From a checkpoint of a small image classifier.
Training: adamw at rate 0.0048, 21900 steps, batches of 512, held-out accuracy 100%.
Data: 195000 training examples, 57.5 epochs.
Rows from block 3 of a small image classifier, named by matrix and row number. Rows with one number belong to one channel. Each number is 500 + 40 x the weight over its row's rms, rounded and kept within 0 to 999. All counts start at 0. Numbers have three digits each.
Before each channel's rows are labels from the 100 images, of 14848, where the channel reaches its highest value: "lies over" is the class under the peak. Only what is clearly more common there than usual is listed. The data: simulated stained blood smears. In brackets: how many of the 100, against the usual share in percent.
# convs0: first 3x3 conv (model.blocks.3.convs.0.weight, 240x240x3x3, each kernel summed), inputs 80-159
# convs1: second 3x3 conv (model.blocks.3.convs.1.weight, 240x240x3x3, transposed, each kernel summed), outputs 80-159

lies over: nucleus (64 vs 3.4); large cell (36 vs 10.1)
convs0.108:491480470514425469460506464508482489476469465557516459463529508544467487487562504478425525494526487558565520453458461559470536463449547520481439487472507558479435510446502509518534537468535530479496538541520532448478435457451522540500522517
convs1.108:518530456533403463477596448518523537483450446473484429434448486478452499457568517474569508449512458559521481465516435478443486566448487524438530545540500526474588533600516465530491510416538514537536484508513528467425491454506487477483502503

lies over: nucleus (37 vs 3.4); large cell (33 vs 10.1)
convs0.138:528493476512441437475453474529440499488473430516523464464417508514494384515512431447364515492388497519509485485463448508470513498476510519494381500524483516469413464469507516514517508504513376497512508518509366473438460488501528520429513506
convs1.138:538511506554479517500556505529503557497539498477485452451432502459499441506562446469555527448460418574489493477533479459493476560463495527474521546558576521494573521571560452536485501444573499559551460508517468504469475483518449501501516525

lies over: nucleus (64 vs 3.4); large cell (28 vs 10.1)
convs0.79:520496470515451446482467462520438500487463427508503464470416504511487384502512409440364509492383498525502495466451441504478504484466499515494382492505479517482429451468504515503506502492511375493506507506502366506453434476486523520416509510
convs1.79:525506496552510513498546504517503539515515499462490453448432507447498423497525428473566515466446409576477510480511482468490466552461489519491519551543611514499570533562546445532476482455573495547547451504518457488472469488492444499487508513

lies over: large cell (36 vs 10.1)
convs0.43:485526481485440460424540461508489499477456439503558419425557526517527480496515527489423517479549472555552481386487440503469520519414501508465500502511460541518470491476505527506525500507519533497498503516502531481459361412460476490507511499
convs1.43:508533445519418464494538446506524546450449450461489437435448488453475478491543497445581515428509435580487490472499430457445461554444479497452534528525528541485566467514503477499474480400550540537507460500501505515441506461493457481488499510

lies over: small cell (49 vs 24.3)
convs0.133:504489542496532514561483556489395497486536536497497577577523489497518431535492417469476498516430567498482482591461552496564493510588487490534455500482510503495504467441506484491490495543491430486488496495494419632545582584536512490409494495
convs1.133:504512500496502509569525534443494497555519503455503524532465505463561461497521439490509456443447484540492489552551510465522463516547472444472504503486486531551457450461506454463457448503530476498475453460450475566509617537600498457455459461

lies over: nucleus (91 vs 3.4)
convs0.51:510549486509386505482477478488351509469455502513518510501519501506531405495499458457461520504442529491519486507458503517486521504524507496511430503484498523466493440434511525509509518482504437496504518518511440492511534514485521508389515519
convs1.51:503522440519404457496567465534463536458449458486487448442419498470464444454550470464555506437459483553500492484533434476448485566458481543435501535550508516486557458510521462530495507382559479538549483507522488545434508474522513483464514504

lies over: small cell (58 vs 24.3)
convs0.118:501490551495544524557480561490416498482545541493495581583527489487526437538489425466471497523434556493481489587459561492568488498592485491542457493493491493503498459443492478502491495557491439497491489496496425616548574590525499490421489493
convs1.118:511509511492540520579531538444508509556544513455485519528451502452555453504518443498513457444453471544476488546566509467527462521537455449471513511492494528538486472466513468465456452503531499507471457470454470550511625527586487448476473458

lies over: large cell (29 vs 10.1)
convs0.99:517560531556536523542493531549515550518531528549543540540500514530540510519518544510539552513533486512530534547536528544538543549536540550525537554550493515526544539541550548560543549528523542549551545549556535558528554539533460550516549548
convs1.99:527484521439521529514481501468536495483505539428467486483428470457488489501493529473593459464529443524476419487594503451504467482481463447489560488486468502449594510559469464456454451504531538471481438469467545463512489487554451435547478467

lies over: large cell (27 vs 10.1)
convs0.4:501547526559524524544509525551506550513527535557526538544485514543544529512536520503536552518518491520538533553531530552526543540536549555518544550553495527522531538544554550554549552523533534550553545552554504543525555536540470553525550553
convs1.4:512488491450495515500493479463538490462483496421471483485452463451477469494502540460587461466540440521480406481574496430483459491486447464479564494478487505471587532522459464463453444500530550492487448457471553462498481485542450441551469460

lies over: small cell (56 vs 24.3)
convs0.38:496489549484545526546473554482405483479542541485490581573504490480519439538484421470467489519425557488479478577461565484562484493594480482540449479483483495490491455442481477487483485554489429481483483486484402590544571589527514481413487487
convs1.38:516513526506546538578530545467508521553553530457474521532446493458532442510491429494522475443442472535465494541549519463532455535529458452476516519506507509524504465470518462475451458483527489520485455469468453537519643526588488459466478475

lies over: large cell (51 vs 10.1)
convs0.165:484467480434454472499490484449467451479474460444464473481528488478503490492474514493489431463532506476476466505469464448484471484483445452461516448443520495473472495470438467433437442467460518460445472455428511490457535483455491425480459434
convs1.165:456534447470431453506526463495474513450448446464525465475554526512483458456530516494452492429513557533536511473452451482464511530479508486437445511531465559541438456434514481495529480478546499527503480512499525553449523474565584461471508506

lies over: nucleus (53 vs 3.4)
convs0.127:531486466508436421478475472532440489479455427510517466459431500522496402507520432437345514491406497536509494485435436513467510494476512517500404490503489523490428456457508513507513507495503390493513504515507393492449456487489528520427514509
convs1.127:530518503552463518499561507532496563496516498467493456454434499451498447504547449460554524460460418577487484472513474457485478560463492531473516548559571520499567522546547450533486494419568501564559470512512471506476473478520448507490516516

lies over: large cell (60 vs 10.1); nucleus (38 vs 3.4)
convs0.101:568561502564494501497442506546447533493499502555514494501498491520561389515513435487483566489450479509521527509484501550504516518497541548493418558529540522431504523438575553553525534532487442515531532538540449495501494501524460552477526535
convs1.101:511535453546463454498565455520522551465464441461480431434414480458460483482535502463554524446491452551483471477553425457450475565433477522451525543551509504454564542574538480530480498438547519547552477508518504455421481448539471479523511509

lies over: large cell (33 vs 10.1); nucleus (25 vs 3.4)
convs0.170:509473442491400442449558453508447480457431443494522445446485514525495415493551450459408497487448515573526516441426438502453508490453510497487448477499513557542444426437492469491509497458526446491493499505489446485451409465422552505436500494
convs1.170:517519478548427490378559461523489553500495479484494435436461506459489457490545458467534528475480435575488501414476464473447482554436504526481515547556577519515527504555540465531489501428549497548544476527513475477467422452488474508483520522

lies over: large cell (29 vs 10.1)
convs0.65:528550536549531533535507537546478548518537538551549538535451540542531537532535478469523555517461472532548540526521538549538548535534545547532534551540476529537537536543549546554551551514540472549549546551548468541540534539526468549467546549
convs1.65:532484494438488508493503472468548480476491507449477470470484463508485481488507564466631469466555441529543395475613491460484500472482485471488580480468412512479576515541440465445482468534535543473461473481464566479484488489559454460565482484

lies over: small cell (52 vs 24.3)
convs0.46:437485478457468492472501483458578488493480476453476444452509492485461586495480601523511465480620482475512467449524466468473491485435478462471546479476482474487497560531468536455479472496492608478469480476461608379473435438484495465609484471
convs1.46:486505439471427423426482437494481503449438424474498431434469503481485485484488468495458492479464531484490512453421430486444497507443483490481464505497486490514432462431467510490493494467477467500487484502488457503413445470427523474459505491

lies over: small cell (53 vs 24.3)
convs0.24:503477556489553544559486560481455495523555552483478570574510482479528456521478432485476488535407526482477467578480569489569489484574485493548470489499466478491501477478480479500490492535485423500495493490500422562553563574520460482461491487
convs1.24:462504489455492502558505518468527479554509501454501520514579503506522473488527485529480472434511536538516471539545500455513485485518479453469559483462473550553468446455457461450484443526528484479466457477456518578508610510621520473483472486

lies over: nucleus (70 vs 3.4)
convs0.131:530506482511428424486447463524442493499463439522490458466421497509534402506497431464373515478371477503516467480480447509456509494462505519491403504514480508418429481481510517513511509499508358499511507509508361457442446477494509520433512510
convs1.131:530512477543464495467566479515502556503509474464498434426427503463499442492556434470562522450442423558479494465524456470471475555459498528473521554545577532505572527546551461545481494449566484556538459508522461505437455483519442499496510519

lies over: large cell (29 vs 10.1)
convs0.122:513560519565519509530485518559498550522517509553539518521477523534532510514520492514508552514484483501527551526528508549518540564517548558522513550564517514523520522557557549562551553523524475560561546548557475542514521525522464560497555558
convs1.122:535462534451538530520505514469518483467550521434463488492405451472473467513508495484617469481495456502510383488612504437523488454493473476502550467493469489473627493578471437479477455550532472471492459473480499436507470511564456463548478484

lies over: nucleus (82 vs 3.4)
convs0.221:525554447490424436434511451521439500438437425494559442431504530536499436482536478427393510504472507560535495431414429495457521505443508503486453470505492544536411441476491523501527495456518472498497497514481450463436412457485538503440514502
convs1.221:518527511529463513520544518532501567485500506488478451466400503476483448497533493455570528473500408598509481474549478469501494558447497543478537560556537541444567506630543478534498501426607505558533483529523483480489466461499453505503530536

lies over: small cell (50 vs 24.3)
convs0.124:439467473490468502431520464493556496497477486499484433439480500515466547473505579514543498480575463498530498402526461508448514512410507498465549503501466491498519555547491508488509507481508573502495514507499577407475385405419500499568509499
convs1.124:485513427455365451450458445479486512422389444477495477469460493477484497478478515473489481507521522473479481487376463476451482502491477484497494505482440466481451467464451509474481491464457512502478483492481510494472476496436520470463492477

lies over: nucleus (61 vs 3.4); large cell (36 vs 10.1)
convs0.86:496486501520492502497507500513432493494498505523484502498382471501497453497501310455514513500273492500491498503495504514501494483504508514507489504495513502461535503523508472517506512451486272495508507511516306509504477505494523514415500506
convs1.86:542502483545482490485531483511428545505486494507501495493462507503532385478520327497497523486333487519481500488527492500478507545503516514494482530548573515497479417487555455529500508487524341533532505513525356558490515508536519524395520521